config = dict(
    image_size=64,
    loss='softmax',
    embed_dim=256,
    encoder_activation='swiglu',
    encoder_inner_norm=False,
    encoder_layers=6,
    text_encoder_mlp_ratio=4,
)
Rows from block 5 of the text encoder of a small contrastive image-text model, named by matrix and row number. Rows with one number belong to one neuron. Each number is 200 + 40 x the weight over its row's rms, rounded and kept within 0 to 999. All counts start at 0.
After each neuron's rows are labels from the 100 texts, of 14976, where the neuron reaches its highest value: "fires on" is the input token at the peak. Only what is clearly more common there than usual is listed. The data: made-up ball-and-stick molecule models. In brackets: how many of the 100, against the usual share in percent.
# fc1: MLP up (text_encoder.blocks.5.mlp.fc1.weight, 1280x320), inputs 160-191
# fc2: MLP down (text_encoder.blocks.5.mlp.fc2.weight, 320x1280, transposed), outputs 160-191

fc1.57,200,200,0,201,201,200,200,200,200,200,244,200,216,200,200,200,195,200,200,174,200,200,202,200,199,200,200,200,200,192,196,200
fc2.57,200,185,199,200,198,196,200,200,198,192,200,200,200,200,196,187,200,200,89,200,199,154,199,199,200,200,198,0,198,200,200,199
fires on: "g" (100 vs 3.1)

fc1.674,200,200,185,198,218,200,194,200,200,183,201,200,196,200,196,200,201,207,200,104,200,204,201,200,200,198,200,200,200,196,242,200
fc2.674,200,200,259,200,200,200,200,200,200,200,200,200,200,186,200,200,200,200,200,200,200,200,200,200,200,200,200,200,200,200,200,200
fires on: "<end>" (100 vs 1.5)

fc1.694,200,200,145,171,200,200,201,200,200,199,202,200,213,200,98,184,200,200,108,220,200,200,200,200,195,201,200,200,200,200,303,200
fc2.694,200,200,201,200,200,200,21,200,200,200,199,200,200,200,200,200,200,200,200,200,200,200,200,200,200,200,200,200,200,0,200,200
fires on: "l" (78 vs 10.2); "c" (22 vs 1.5)

fc1.149,200,200,191,196,205,200,215,200,200,200,218,201,184,200,204,200,200,200,187,201,200,200,200,200,200,200,200,200,200,263,306,200
fc2.149,200,200,195,200,200,0,200,200,229,200,200,200,198,200,203,200,200,200,199,187,121,200,200,201,201,200,200,200,200,200,200,200
fires on: "m" (100 vs 0.5)

fc1.425,201,200,200,206,200,200,200,198,200,195,200,200,208,200,208,200,199,200,218,202,197,200,200,200,200,200,200,200,200,200,195,193
fc2.425,200,200,148,200,200,200,200,200,200,200,200,200,200,200,200,200,200,200,200,200,200,200,200,200,200,200,200,200,200,200,200,200
fires on: "v" (100 vs 0.6)

fc1.441,200,200,0,235,200,200,200,200,200,200,205,200,223,200,142,200,200,182,200,191,195,176,199,200,200,200,200,200,200,200,182,200
fc2.441,200,200,234,200,200,200,200,200,200,200,200,200,200,200,287,200,665,200,200,217,200,200,200,200,192,200,200,200,200,200,200,200
fires on: "t" (100 vs 2.9)

fc1.308,200,200,33,201,282,200,200,200,200,200,187,199,203,200,223,200,200,200,209,213,199,202,201,206,200,200,200,200,200,259,518,216
fc2.308,201,205,200,192,200,208,201,201,200,200,203,204,199,200,165,200,200,212,200,202,208,199,201,201,205,201,205,208,201,200,34,209
fires on: "l" (88 vs 10.2)

fc1.289,199,200,4,345,194,200,216,200,200,200,261,271,209,200,194,200,200,200,175,280,192,217,200,200,202,200,200,200,200,189,236,200
fc2.289,200,200,197,200,174,200,200,199,199,200,200,200,200,197,196,200,200,190,200,203,199,197,200,200,200,199,197,200,200,200,181,200
fires on: "c" (99 vs 1.5)

fc1.210,200,200,208,200,208,200,200,200,216,200,200,200,77,200,179,207,200,200,196,145,200,200,206,198,200,200,200,153,200,200,201,200
fc2.210,200,200,200,200,200,200,200,200,200,200,200,200,200,200,200,200,200,200,200,200,200,200,200,200,200,200,200,200,200,200,200,200
fires on: "c" (100 vs 1.5)

fc1.564,200,200,184,266,200,200,200,200,200,200,212,200,178,200,200,200,200,200,165,146,200,200,200,200,201,200,200,200,200,200,202,200
fc2.564,200,200,202,200,200,198,200,200,200,204,200,200,200,200,200,200,200,200,200,200,227,200,201,200,200,200,200,200,200,200,200,200
fires on: "m" (100 vs 0.5)